{"dataset": "rendered rooms with furniture", "arch": "coatnet", "mlp_ratio": 4, "qk_norm": false, "num_experts": 16, "shared_expert": true, "depths": [7, 7], "widths": [64, 128], "precondition_frequency": 25, "max_precond_dim": 512, "ema_decay": 0.995, "epochs": 66.7, "weight_decay": 0.0}
Rows from block 9 of a small segmentation model, named by matrix and row number. Rows with one number within an expert belong to one neuron, the router's apart. Each number is 128 + 24 x the weight over its row's rms, rounded and kept within 0 to 255. All counts start at 0. Numbers have three digits each.
Before each expert's rows are labels from the 100 images, of 14848, where the router gives the expert most weight on average: "patch colour" is the nearest of a few named colours to the mean colour under the peak. Only what is clearly more common there than usual is listed. The data: rendered rooms with furniture. In brackets: how many of the 100.
# router: router (model.blocks.9.mlp.router.weight, 16x128, trained with AdamW), inputs 64-127
# up: expert up (model.blocks.9.mlp.up, 16x128x128), inputs 64-127
# down: expert down (model.blocks.9.mlp.down, 16x128x128, transposed), outputs 64-127

# expert 13
patch colour: black (37)
router.13:137125125158163104120160110084146115104142085093135133154140114133193125109107096132135148117123135150099134099152145174116134182145144096128142111115162112110126111124118102118131165124138139
up.0:142123093130119130112110123143141112135100097146139123076135162145106141099133157111118133111105117111086174152175147128087142161124149095095111136145111128147107162121079083117154106086096153
down.0:136101116130143154124175109121143114099129135083135155104118107142125148128123086122108121109133145120113094111123106077125103125098116131142129125139155089091142118166134129084162139143130159
up.1:130143136127149123152156105153100116166138156085120092135113120141130108145126146118150158091110139117110129158113137133092134097136128134147119127128108107100123130208131144110119146136110112
down.1:115123139144145130120152153119118114118170061150131155118115148142172150144140148151118163165072163157148087115148135087117176129190140162142135122116142120127105149126113131159115111119124122
up.2:097119157122085095136161133138138179130123108134137117095119108141143121145124101145129130149102120127117140085128144116145125083076119157166136142160129131138128160130129160173103147115106093
down.2:127177111056123162090126131161103113166139103137114138129111098136122155148143111138152124074094156143156146123157102114098118157183135131136169163119148162123150150131166139110135131143129154
up.3:105085125096131141152163164138136133114113172113125117179114139105163142129149135109136095149142112120108174116120076145138152115133144121150116140140127112126061150157131122097131116158074108
down.3:131148119164120077154137114122138098120173104097142098148132111117105115140136089110107113169133111085106118092151136109108137186092124122102136151174125105102147107127113157165159110133149105
up.4:099139112173130138114101151093095116100141105104154151105129117147126103121114113176120091118103110158128138113114108155104132087158082145121127104146153119121135149105127108080137120185159142
down.4:121136109119113134098138121133116166121123145122133099168135140104121104146105106122137185149117102108112130121146129120165126150096155146148145144114139179182118095169147146098108108105090115
up.5:124131166126135155152100080138151078138107172127128119152133117131164117131109152074130139221164094121131131108111157130178192148141179121106160152123098139112121141144121143112133152089124131
down.5:120112100127141153100124124126097112131176054098094122142150146103069142121117116121128123063131154137128114133124110150137084075119083156127115089132133130120128087143086127102111141132122127
up.6:095131093126123146139117144117124121103107067116151159093097151121146086141102114195133128090133117151165098159094135165154142143128146158148138117137167122145147113130124178142184106156129106
down.6:121136118166140134136125114141089134124113124126126148140182128142124139116162161078102089131134140108127132126162143129121110121131098131154092102132085147143075128093139106148155173131110156
up.7:114095104116145117106139110142125141149090135164130149129174118135105164165137143139126095134152153150104106194157096160119147130166156114129100150115125117158102164162160128153108119105145130
down.7:081095101127094134091137178137173130099087150123140100137128124118124099105123139115127119133172073140116132125135109110074095151138108126120106186114135130150152100117095132106144163152112132
up.8:118158102121155147165116139121113138156091139114139154129169061084130164157101144118121123155091132085127114153143102146152144138119123115133128125165132106149149084089167123128096121134125127
down.8:129089165140096074113106135142132109113121124141089143145148150145128053159112129141134100132151135155122149114104138122099113108112124148128117081106143115118114156165117113147125131077070157
up.9:123113117067181112118141087113157116147159135090126105122147140140152158115157128128148158118143129114170078118116148114107149134125155105137124126132120109090086134134178105125121109105089143
down.9:103105169147141116170126125126117102115104128184096137119142143107141176104136131142055077149148136125125101125134096115135126161122116134062121124145163122136138090125152131085181114134124115
up.10:135140094157111148136143078134116186157133089103145121085134151119160110149113126150129105144147140104178142140142091142134111114113127119125120112162077095094152151109192128134128101131131119
down.10:112135113121146072141137134089137173109140154171098147167089142131097142137107160124164151153112150104136102137152108125150117111152136143105152106131088124073136147136105165128141146150126141
up.11:105122096161101136133152094175126146120102110144128115133120139133111132158178126134142143136130122145132124151129161128128123143108113122140121115111042100109103091133118156118126159106122132
down.11:105132132150111158131124152171109114082128145129128089131151111140112111114088158139165073144181099127147118126084092121166130129079115117084129161115150138123161139128150122136158113125167115
up.12:123149094129097124092130116110114147144158084111113117119108114113124110131128092116148124128115126103127121134079125108103151093113112146135141134144166119122161124123141164153141065122150103
down.12:135108153120187096145108155153109178089104103130128107164142148101146127143147138094103090121168158150136174120132145120074151128152138167145114119111110118132122165125139136137149168155167160
up.13:155096114138126123145180135161073121084166120100089150104099156133155168150132121140142106123135135135149128099149103158084099151098078123122167108161138163116134112109149105103096119164114153
down.13:145145142089145143062093076124162114174104115133116091158165146147145135127115120148119174150177135156139120127117122102146127081127157186173142136155128129133092131152126075109148139097138152
up.14:104101109122132115100133141143177150119108174090153144125163172111128138121147141119168145176123111147133109173128126084160154098121093101102134110114110108122163127127164139108148116112100072
down.14:171112084147059126138117107129089144134178125166094179117098146117130137136166144125113097155114123154131127163119212119108148115142100134172100126127102116111098120089131150122131135127150119
up.15:110127125122143119122131108113121139090109121129157152129119114127110118075093129133144118120150129115136119136155085135132171111127113199134136162119049109111127096130125129126108142101108121
down.15:142155176101122084077126094090102112102136108150169135156114149106150132093104120099081131151157113103123121133103114144126115115146077160118123131142121150117156147148109152138135119118093104
up.16:141142185200105118162125139132158111111160092119102141169156102173157146115147132105199107102146143164155149126127144144137136132142106155129119154134137130114120092170125138090100135118141132
down.16:106151098114145136116146144143120146145132141073124107119117127105106100159116109148080124205079106154100111119154159135138099165133154125131116109170094157110114125116092160148138092149111142
up.17:108114135123104143091147134101118124122150099118156125103124138122129151121123147156089091099125144121150104102125129126139152100100137136116152139122132110145108117094109121172162132129145117
down.17:150136071132123115139134139144117126136113137148119132116128125115154128122108130103126122093101075155104145116117078145110152106126134114074177103161089117152191111125129154116116137123100131
up.18:167113096112112098105170174094161138122097159143135107135119112164140145126108168119149116110146117081152148100149153121094084143091110115137129132122134100103133105145176151135114134166125125
down.18:136124129162135154122136110146059178130145098174106144106099132142149117099151098162135154115166135125169107185113121143167122077130135134132145128113148133129095131112131119085090127099118135
up.19:125142123141092138117153156152158119141139128134107153091119114111119153157077128088141132145106100140127125172161148153103144142141144152119130129108130131156127178180115106143100156140112123
down.19:151123128124128118163097114116096157099122128118125128134150150130104119112152122123154176128105121095107145127129126107102123089061131131178131151086109142105114108149162131093134089110128142
up.20:150115129091144148155096090128154098125106161164108130110138103108142148145082143099113127133125105127094171131147130093143111110119110116142133116119178182103133149139148134146148139135113128
down.20:117116104153106092132160149149120119127145122139103129126077125122105109149131122124130139129102118086187105111135154164081134151113108099082113169143107064132144100106107136116107149136154118
up.21:136116133144148117158124132113095117089154140141120126090098113097119108089109108138082118150155184127083150139140146140151118106124131100103103116155092086157123164139107112123159107115171108
down.21:133124134093140132110103130127164169174094128120149134119111092117158120114141121151135143100153153103159133109150123157087128162159154141180128137071128095150168156096165113099102098161123120
up.22:129131131123139173086115116081136104104111125100125184100068132114162132135096084101145107140146093100154116090094131139134138124123132164139112108150164139157128122137117163143142141064137103
down.22:125118103123142118141142152131120164143151175096138070107116134141146097107115110148099137163111165153145129155111118176104106103088142101115121140185100133097128147108127113163149098154160145

# expert 10
patch colour: black (43)
router.10:098144159122146102122144166125106132159134116159127141128131125149158143138191166116156145142184112152123119158158142160126103133179157085097119146115105135100159126124139106184164173090155134
up.0:112146106129123116104084174169137070086144154135124108109136125138164139162146131145163136093149092168106131101125103096146166124096074107142142080106142112141154166134132135111134145127157139
down.0:091106106106125161105124108145140163139129126151150156136126121113102119136100128113079150110127166099129143140158189194095142146156136110091142112112140120086139115127116144118129125126117110
up.1:151119187097157116162112166134160153097086143133143127122113133120130126133155127134132098135129160155094142136165124141116110154150142107139169132124153164094168093134144166150094110106136162
down.1:117137104161060135096079127124124071113134130121105123162127129145120101149166130122136142130141114118153133124101130162110123167143129169124111101114103123130119179117150123118132137116116148
up.2:142077154106149146131117120104102164114091117125196128147158144142134146084148150098103130138113147115111145106120151105136133119107103106115158150143172137149125119123138152099111100133105094
down.2:156094093143138117079133071105205125164150095135136133100123114124103076155123087160175126131108153117128133126128135170144122147123144163142143126132142122118108138151149131145152127132134121
up.3:152136097054149104129101121138117167162138129150134124128123117168114121117128091107122101147140106129163134142114069115103110164163171176143162109153091142131147121147132114100121147132152127
down.3:138142132108182164105096087147115110149134113138138139147170125134084130088135092158129135119119130147099137108115146134169119121084129120110162135149150158139136172107134127117171131158150160
up.4:104162139133156136135123128092172108134143151089119093121107167140153157118134182142123125105135128133124119141155120096100154141116115134107129085136118085080141120197121102087120115133107124
down.4:107108081110088147130163182123109097111128120159137118128149069147200107117107122103119139134166123160092174139130151176114083148115118111155126156131121191108134138121097147136136121100125133
up.5:124135108102153116101134092134173135124110104139173111087146118105168134147110147100168100140168127154114129074155168118144120099157115124139103108116076143107127130103122151139142144157146101
down.5:150137138174102150175125178134046121152129148102109161179097136109135125147172097109134139117116171091129103155127100131125129157139109153110162189167125132093148125095133106098083109101104144
up.6:136164163137146179116143120163175101132114138123092116167126109127153162097154123149147119092131142108152122146104157127123076182132109135095064125123102123133125134143122136128133126108095128
down.6:113106124141110143104133164161103100136152106148131089123156162111102146075144122157169090102133146115151152115102113192136135161095114111097129083172101105148103130145162125139139116127125142
up.7:126143112129132087147167110122145092122112109158080071130072142115120126147134131134121096130136154135167112144142114158159113172125137149080102092146073148130121103167137137117121110099099158
down.7:157104156096115139150161152131140122148139144095168140138153135101140137125144114121115172134158132119143138121187079126112115179114108156140140090118140156130133089125158117127097110155093136
up.8:120122151120149137155114098128100132072150111110099177099116107142151132181129159113111137168145128125133115086121141137097163119163140134110100093139139160152105167122156140134119165138152114
down.8:098098104099096190118129096156134096133100121117126112100167109158125161111128088154182112107111145146127124143130112129118137149158120105101141151160132124144139105116167118150119102125127128
up.9:150174172140127139121097099133156115113145142142150156132124138175143111137108163119179130124139142174161116137106152144091148160152109154097117135142160135114120065132132169109094134151109115
down.9:129138121130134102148128133138129173135151118131117103095130127110104148150155134140132123140094134122093144159142171123132126131129150140131148111149084132105125195093147098117163095150133147
up.10:167132180123140119137168099110125121091069088127150168115179137144092120124080147104107162077143079159105146145114130144104165125141126189101115124179144135130138105122148133109119103148104112
down.10:075112108164118141105140109125102121096141122136143091153093115116134155163124143101097069151130124149173149137100124132168077157125136128105095142073111129120134176090079130122137127102118147
up.11:147132114165108068152095146165122179099161152133099116132106118100141130104135132130158124147119116135149161138139110142145147112133116107134142136102134102150096112150099132162157157142130159
down.11:138157121132102129123130145138107100130152088125105127135105132119113111128097168154135100124140155182130102142121103096111181110158118159141117133167131156132121163104125146135091078106092078
up.12:118119127113143169169133159098129105138169153098139143087160142110141114147115130135146127110143147101140084111170089148086130161131165086126101171170093116106155096064118098109082108099149102
down.12:125169106152111115122144128148137139133096113168166122146125092174107148129160121116109116117164099119109128128111076121144134116110098130161157131111117148123114125160130167152119147144115135
up.13:090112121120144113073141146085166120079112108098164081160122111095127121109119144150162152083122103110129119104117126150094116142096136117128135144163143134149085095127137156156129115102105152
down.13:148122131132116120133102143125092125125133135152138147082113082120165143126154146118088135182113127116140138136160149108156119109126127120144137108117126067105124161116133123105177137154169109
up.14:113138164164128120164130141089146108176133107122117178105162159111119095155163127098175154152163103103108113133136105129134124123130085143138133112134119116114080116114140119136130132137128150
down.14:161121099127112152125161164157156138185132091133175107112087112152127133127081161133084122126104133145107104117150162108102133128150155128114123114163151121154145088143127100114160080133114145
up.15:133110145114108149203095121185094131148155161138110142111105102150075146129129134170109161156130126153120120146129143123100152154133159124141150109141139159113164134125095096106154110176169105
down.15:146111115151101134154179134147121107124126119105154087154147135094106118119137170122130177126151133141108099146080138144154132123139148153168125143164094124144122156100118121115115134089158103
up.16:133127055119136088117138119163116105173135153132130126106091135100149105104147143110105082106153154143102120048135119128129127097124118155089135121112143163154095082143135133142115160079093139
down.16:167180167115139103100122135128135151093150150119124110139134131103065163156113131174140113133095108114081144152137137145142116145132117098126157133104134135145143136108110122143165124139135112
up.17:104058129138108140155101112135142145114089125134143164106082118147166135089137162131110128145133130088104118120122147161147157115100156121136180120132121144124091104104082114143133121111151142
down.17:126154160113173130108117137149104086122167102136114108156148107096105121176185094163106159131118138138131111131144134137119117150101094130119136159092085151108156106094165130144131130166156106
up.18:116159135184100155144126138126069088135143120136098173121121128143159086179137103090133139161096127146103139144144137117133114106123111105147144076098095085150132146110150141114126118110141152
down.18:120133085127160142093117045101153086141060161099141118135105098145101121098134122153134106139134108130116152127132084138137155112153147094152168134136141139171133110134166136148135145115125142
up.19:067116130105159099130157105139130123125109151130107156100114146126121170143159110136159106138102148146120101164183159147123121053140131148097154115141156122129102138115099141165128176105090084
down.19:153118134120101116161156140111142126120133116138173096117135086117149119148172125137141131121131084137153156088148115118142113106135093161138151138161116109181149116105190077090137124139160126
up.20:114130095120132099102097103103112118123158134135116144167176129123117101141112112173140135116166128117160108160164102142144150112151114155091059155094155103146126109177125132156087141111135142
down.20:123130136148133137131122100120136128138129139082142103130117123089152207142123141085140191082122156121143113132118098107107153146060127143160131097139118087109072168169171125163120101143150129
up.21:139133137104155146130088093083161130133123108121144129161154144118152089153063194156099156143132102107140115161115127152119123131135157154147110128151112115120132115123069120145147118089130130
down.21:125115104116113115183099103165137098117141103138166159085120120121106118169126112074078130143139127134160114146147142147099189149173157093131133120161080148081100155108119121142132137108093128
up.22:131146118094147104134091142102124130157137129082133112135124129112125148144124125107088156101126144150150100180125104126163136096125123115113135094175103122138149159109130149111153097148114117
down.22:098125155155164088110122138103105142102082096123105129143136113135093133113136110146102108093166105163111121108117104105113160140103126132114094111133158117144130148126109118148124136108102152

# expert 1
patch colour: black (37)
router.1:162138120157128154155141110134166118058136120093106119102092101094143157135123097148170131113121151134130120139120087133124113123155122126168145132163141133137089098149108102122113124136114110
up.0:151176088071112150125124129152119108159131114102130153102145139121137150131168121118142172146155157154096117168138119150125101130136154129117110127164148092129164066130118147141160133150149144
down.0:141153157177123152111124124123158090168128130176103092133173112123128101139127133108133130142162122137125126140122132131126141075139147129142152161099085136113094179129133113121149144117087127
up.1:147139144106146112164173145125149160164134159106140120056141122103167106117201125164078098113144118100095134120119142107139168121146154104133160131115140084096123164160159126157115139081071112
down.1:128125100141115096112120147130128104107110112125156137137155116118127167125114134123128119132126109128181147084133093165136132144105095150091149137122126128112123099141098133141139143124151156
up.2:118096150134122142070126132137108107153138143077144173147137151082157110097143125109134118070114152185174152089154136146103106126131119090182163097130127124112173119141124162137133092106082096
down.2:150114122120148148141132178161129145181139124136108095106118121126110135128123145101136138112111135156133156155142090167130132103082124147123168122108120131090149153112151119097125144150112138
up.3:103121112132124124131110152156138149121132141127151112177089160133118102082124099132114083111101168147167124133153149133096110135133074152098071117148112100096165142136090111106122126114132073
down.3:118172119129132182114116128117130120180132133089128141143127105139114128128141140110133109155115097153142163108159186144065163128108115130143163139102107121156118095145126127177163140125112078
up.4:103151160162112129102121140097154090126094099115123169134102115150118112165137147115122154129139148111110117146129108113106129107117079135168082150141151157131109094117128134139171111126134151
down.4:147120092167181168139123136169126138128152080131105152097108141148120151139129119124147126161171113096118113124119142117104155148165120167126126188131140155126123108129107120132105139168114117
up.5:130185117173136130072144133101155127159135120141120179124127153103155167121082145151078106126122089141133132114110128109117150121164159157131089145123103136115120113149119126160130125088175122
down.5:154113141111101097102141083111084153141145106162145130128141134141130105135136108112146184154129130098155124164101133110138133110156170110167173097112154139143134159122084158120142086135114154
up.6:139131111117143152093130133132076133155170158156114138138121160139151096115095132087139103117153110088151108140131112131173148049126087146131139122112083128147117129133112118093138137126124115
down.6:098091147132117122127121143117125141154117146089133144114149111156126130126071094112142152183154196135166118104151135085108149185104141123104141113115134104151118172126134164091120134132100156
up.7:080145144081142155129090176145110084151150095145193137179147110135113175159109144146105103089128157153154128129141153116152141117144158133141126153096135108108135137111159162176093143078101118
down.7:127129104155102113089124149124142181121140117127117137145108161152105098099150152133116143138164119143113134131115150082156142105145123127140164099121109099140118165127154094125164114136130108
up.8:141130157139118121137095150116088103146084085163125109120111118134176105135101161098118129133124128154109094126142143144140094133137130105122152144134120129152132112127107149181153109110145164
down.8:112162159120175118141127171129143139148115147084101137164143145165121148118118112122141127111096150153164136123117107120094115152080131121130135141148155129127150145106116138158112114153178110
up.9:180114106122097174156156115110126125107125102134127167125117081094160134120137104177121114161120156160156141131132144110142100147098103112098130110098126117128135141141112066141117145122129131
down.9:118126129085125134093164125092127145076116137084148092121155131170127164168134101083107155115135115129090105152140114143132138143104141114134141177160148181113128098072121150147121132120119124
up.10:148112098127100153119092155072108094114102146130163166130153144117110143114146130130154133104076173117119139152140152131151115108168115163180083168143133107119173143134134149150087163103155124
down.10:135122176104124160108101107134083091139118098090109144118126103108129101140121161118107096130102148170134140132122119119148137091105108138085151142132114137111111134164100077179163131141118121
up.11:146115095089141131121116110105100092138131128165150132118107134158113124128154111106170130156127120148121092119207120150141127105162124146127120136138186130122149114142122128153139128144111151
down.11:158120151147135099157146160145166157143119119122151152139113078085144127111144122131140118090118158126165137110107155102131118110141124121138083130153105193122135115129155126107166130139134145
up.12:113125082134101095119174146127138138129129169122073102144132154099145175113130124098137100083090148126118147140080104117108100160084123107104110164141126165113098135151112095127115129139103096
down.12:148194160144146137107126130152114048144106121144152165133134130094108140119160168171107088158169095140136127122156128162134127135170104154115130129124133120121158119124112149157149090143145146
up.13:145129106191145122160126121121069106120149134134123140098145159119133130100126138131138138121134104118146074182133139130121116114135096118084120088129139138128141128130147097136160092087152172
down.13:139126128099131153133124107084174174144132106140138101119127091070134113138117134128113108132117116148140128129150148099125136118104143114165118181133122071089162120117163088071121156143122094
up.14:138180123131116116152135106157154156080130121100145098148122114164162164114122166119112123115077106117115101125132150112148175116091133165125103142101158138110123134057122164116131153100150134
down.14:130126090134185139097116091167131137092140115124096082102154134108113128168117123112074136073136142098107130146107122113136135159150132120118149115138115138136129177218127143159150084131121068
up.15:138158122159133122146127132132143121111111190149090121136148129126156100086103136114132089111092137148133148153147154127133080059139105138106169144117096094117134139112112112126089165111136150
down.15:136072128118133124145034124096101127117175109102130128154111134107069126152123138131115148133123143123120132157128165114131144114145148136118126148131116117111136139125120102162095099132121159
up.16:113117122167143087138141097100098135099148160127168077134124174140100112140134115093129174151146140120126117155162135132081118096136105153121139098142096110141160155147129111136097116136142133
down.16:100129142107139152136134145124129145100129152082092152097084106122115163155075154110154115167131102098123113107053134105138120126144179088156145152121149151097132128125140128109141129149149127
up.17:135108136186131169179094130146099131123149127158156110171087100122163115121129147099133141115111117106097113132139130145108139083135126112123174142130144107157133149109134117112129188154150152
down.17:145166133073077152155152110122145107154116129060112187098127088165118118130109137138167129091134089162162180141163142125104155077108109159128142130127114113090127126115131094125140123114088139
up.18:093160122134097110157148137130115092152124179076138134132107172080132142146086110124112133133147103133131152145129107157124095147168130105116114112139121138093097144129120141138103117105158152
down.18:090130128142160147099136093140146138081147078100107067121124129104127103104123128127118130091155156162048086140099104118122104135097134097157143148130115108135145110125119108106144115119109180
up.19:158139122120141149133104127146110165135168131158144179153079125121128129130127149096150139085156125139142119125104162133161090117143143105152181116136103143101136138140129145114141149110135173
down.19:122115113112125110114140144118124129149104129115118155121140139133097168122112123153088116138127131120155108097136140167118134169106088126150112100125108143134146136136123165170122153153101160
up.20:175136147134094117106130175108146104118140088091134135089111174151153163129084128151139148119102138154130135113099157145102133114127104069092125126108126058089098135173115176114146092164126153
down.20:173109116110163089129091130087111140149111115107104124196130050122118081144166133136075172093125137115118122143121143109117124143132164154115124116134110136125154151114104158097106131124123139
up.21:141107108139121159118153118101156121084148160144127101137127119143107114137110122117153130138102108166134154139142166182088142140117131135095136131119123116144152101145153123139141169103159109
down.21:131155168117110176083150114131155091147130142162093124136082165117177144154119117162160140150110150142143114156114114131125118122100159115125142113102120121158147161121091157156120182144099128
up.22:119144106091154089121162150130114180129161134115109170130161151134095145111081113147168146142130146121105103135147125103175130140136151192144118102133142110155183113161155096154127121128151074
down.22:099147146142144163155135100119100145123112072182147112105086128138103141116140149147094099093137099114089162156134174086086119136093107110117104104091124148076132122098118136128100128135142167

# expert 9
patch colour: grey (81)
router.9:162104103128213146111110134099169142109103147168134111149138135081109156107131134154055140139140164110160129128136148107118155121140100120129133140104172113129100132128109140143089147109156113
up.0:110162143138190107134131148094142134126103106134107095154127128171165133067133118102131113159101141134103133162116130118109142135186102090124176151133133092137134147104141147171121112117131181
down.0:132109128079113111114130124133131096100100153155117178129147116097152136146134145155147111101118133116118162117161128161135088105084100159121130138154163130115056107173135096091128121143146157
up.1:146162130113145171093148106086156148158123090154160112122116090170152101116153172129133120140085121129129109146161144112093121108171153138129122141178170103132173121103140128124158143144116119
down.1:111111109158128158151114130185117108142151150126138123131123170113142125152117138159126125147133166152133174111123112110141141102082125158111115103076124128155127103148099154129096149160125124
up.2:105140139160137131144118137100152121110114106129116080170130100102114139151102084077143144167142118109107133102078131121143123166142113126127093089133175110133162116107109095122108141135130131
down.2:168152107156154114114144086140180161133105153151160135090173183106159099144111185151134123107136163105157177103159118159112142095122131144133131139147104104151128132112124161145179138132150157
up.3:102151131183108144139159125119131130115120132160149160145171112136101140149147104130114135085124127132143113143100101121133138148164089132093161138093121168147142080127160078121158137137086091
down.3:158119085135080156112090136126115157157133156137107096089092167133126107158150109148148115155099097128119091135155136149137159109132105163107097110170168147131167154104087154161116118135156172
up.4:126130099124114118088146115120120137140103113129125121121128108120141181081129179156144100098150136150119111132110142147114139172122164113162115147134115112109143111090127138145126131137095111
down.4:117092083138144139107105134136121137126091149141082122185153096107126115130115093133122151106129102094118126114149183137113112107115102130154136112112146106139099139127124109112126122109172122
up.5:153184138147099146095168149102168109131142141146095102108129124126106105081163122115097117170159122152114104077107128115119125139087156127107142145121088114176132129116148135156121147140144066
down.5:151143150147135114099119108131144122152101117103161095165114088101119132136132117098157144119136089119114174115103106133118104141203089098117140125129115118112057087111110122128151108103173179
up.6:097131166172079132082119131123142094148096127171156184127120121098160135114119122126127138107137167108112135171135118157182091098131184168144120145135143112159137128131123142107118144104118096
down.6:117170117102125142216126135145136156130155108101144101133129101089132156120125144133138148114136103122131125110110151148098143163140143080114123119122123131120142111115161159127110123109123124
up.7:161107113105103117164080116114162160156148141109111073129118124173159111114126134188176092142165132132128148120144123101082096135127159116121150128163110120162088111099128147140156141107100156
down.7:114127147160139134138135144119105145086137170140122153144158114101116100097126113099117100190142108083147145110114108111136135120136116146097104099123150110136156154089097150127084136109110088
up.8:143106136125109091122124110152128109109149121166114118154136136126072137090117092166152129163124150170086152103158151071086113114120102178154084144099128145123108140116107150124126119089158149
down.8:159142109108127104136129171139130172170121149104104134083149104114142149120141168094148127133113125129138118162158126115115124139078170104106167149103123145134111139114048092101133154119121110
up.9:135133146158150105146097135130144115112109117144128141167166166106137132094121100075145119083086109091126102131182143148141115117137075123080114113122159134126103074134137143116120080093141142
down.9:121102116088145163142119180146128154138080131096101130139117107119146102146159145127153134128139152137171152127115098140127087132179171123158127154152149131133113170145145118106147115130121133
up.10:126124122117086115119141105139183124101160117102170109126198177140146146129095110147088146106115092088135118120138140107118118112110117126121090111116193121152123079131150138136119138102152109
down.10:106115138117143124111140142157144133128128137164108116172115114125135118082142131133141099129159196162172125165115130130111127130170123170116171112139138102165144134120129121101128127140077184
up.11:123123128095095148106146156140146108154141164151142126120145129133075114115104109128160158117115124115125136104129117138082128148104097148180170071096116120073103157109157145134123130119117145
down.11:136193120146096088176121118115120122131131120171145128131092127113163092152133150124157109139172150126129104149110131135121130137115151099134159124102173122140119088142154125137149127161161114
up.12:130126129109114184089087113125143107137133119122132148120143072091134086116124136148124088132133099123123168124129146108073105103129106119103132130100122084116173113139121121141116132151112081
down.12:113126092120083119119166096158109143107106117128152108159137120091121127148129136143102119156120121102169164146138192124127116112160141110119122170158115151148086113103097116072130127119130155
up.13:127135146175111118127111116123097098137156115159140094147097100136129114093159127144134138137107111094122113149148148147161153119150098080097091098089130144132138169146089073098123106123137126
down.13:120115113136097135104158162156122130125095127156125111107141071130141135154089152145164144132147147138152134067131134141113132168111100119167123103152103142169127117139191163111139135099117125
up.14:152134126118133128076179128083125163111117120158096139144150139097149083133134094101126138071090135145126142115143069137091064075125110143154165099138098150128126129118106133125111123133117115
down.14:114104121140145114165102154153124141164132139157105099117103141149096158139107165117105149160151144098144180142104150094158134147153150104124077184108156129107106102142096146141112134105106146
up.15:139107141118135100115095090132091106136112136118119116103134112141131139109111102074177146157094146139169106164113132148096139150085174089161099171088093125142155126114134147158126079116108138
down.15:102173113157129103122103139126128144125122089134133124147094171153120117138151116137133120099152119168095115106123091116171169114098152127103151145111141136109146134125118177106113121158119116
up.16:129067152157117072111143115146138096155107147140173125123143099126121093150132165131152101120140109144099131159161139110169179103129166103124125128091186147117098115127136108105133145148106127
down.16:141141127162114171189139187103138110115172172107118130137093146151118143066125112132108162124125132078103113104135156152089111107145111123139123139136143119102130163126124113151155111136101118
up.17:130075111169102122088103107098121151145115112113121142169126113113154109089200123117093137095155112136135125141156120116156108144110159129120125176142144157068127129134142130155145121110159111
down.17:161122115128122154113123124124118105140131117162166130130146131160093078161110155155140199134123117136111146151114140148143148105141123110108161113109120119172123175145123135148100156144100132
up.18:163134138115143177086133130081160130134112091105114131155147143087100127096136096128115122161127135165129145160115104171128118118098138113150134148087187146129137110124108140164105115155156114
down.18:106071097112081127140147156136123136079112163128175156126108131165137141124094149148162146091148090108111109087119136113127170136114143150141112160138106070135130169138089143110162140133121114
up.19:134120112146109204155143104111146111167154128131107111129117114143125109083129169096161121136161139149116105142145104133140143148105122174153143110101148138107105087088093092085133095129105132
down.19:092137099151119132120110130116131124177119115149137138123105160149164107144112095149136150089150157121092127125146117127132126097141156157129145105162120130178116133097144175148136166123127112
up.20:093100152173122122124175111100131130145095140160092174121138126112129156123136143124158128128118134093142166142143104132158106153141154129111126149133131127169153147099094120156089108182097092
down.20:170102159095151124180157155121142142087163158143112106120110157156104128134122129134152085151131089136137148119132167128116158123115139140142095073139140186120203098127114148164136133121123152
up.21:110128119115150088127157128173117108145162114108143088066123082128144152150123142124147089149105144158086120114092098141139126095108127106141144104130121125101117129121103101129096154107132185
down.21:134162136167121106128125134097126151112163125104135122123172166148151118147135098170072130184118109090126141184151150112160135084078120142136160180101142116123147140106095124127131147123121117
up.22:139121138132103104108125155187097135137133124100144078104138124135177134148115106087135120142135096122132114124115112131108131074119149167110128175127115131175188140123160115127107130135082164
down.22:167113131110122141134141109153155186132095161109166142150126058098145112151097134109129109158141161099132150168104110123109066158170139141132107122146115115144070126140139098097133130130109138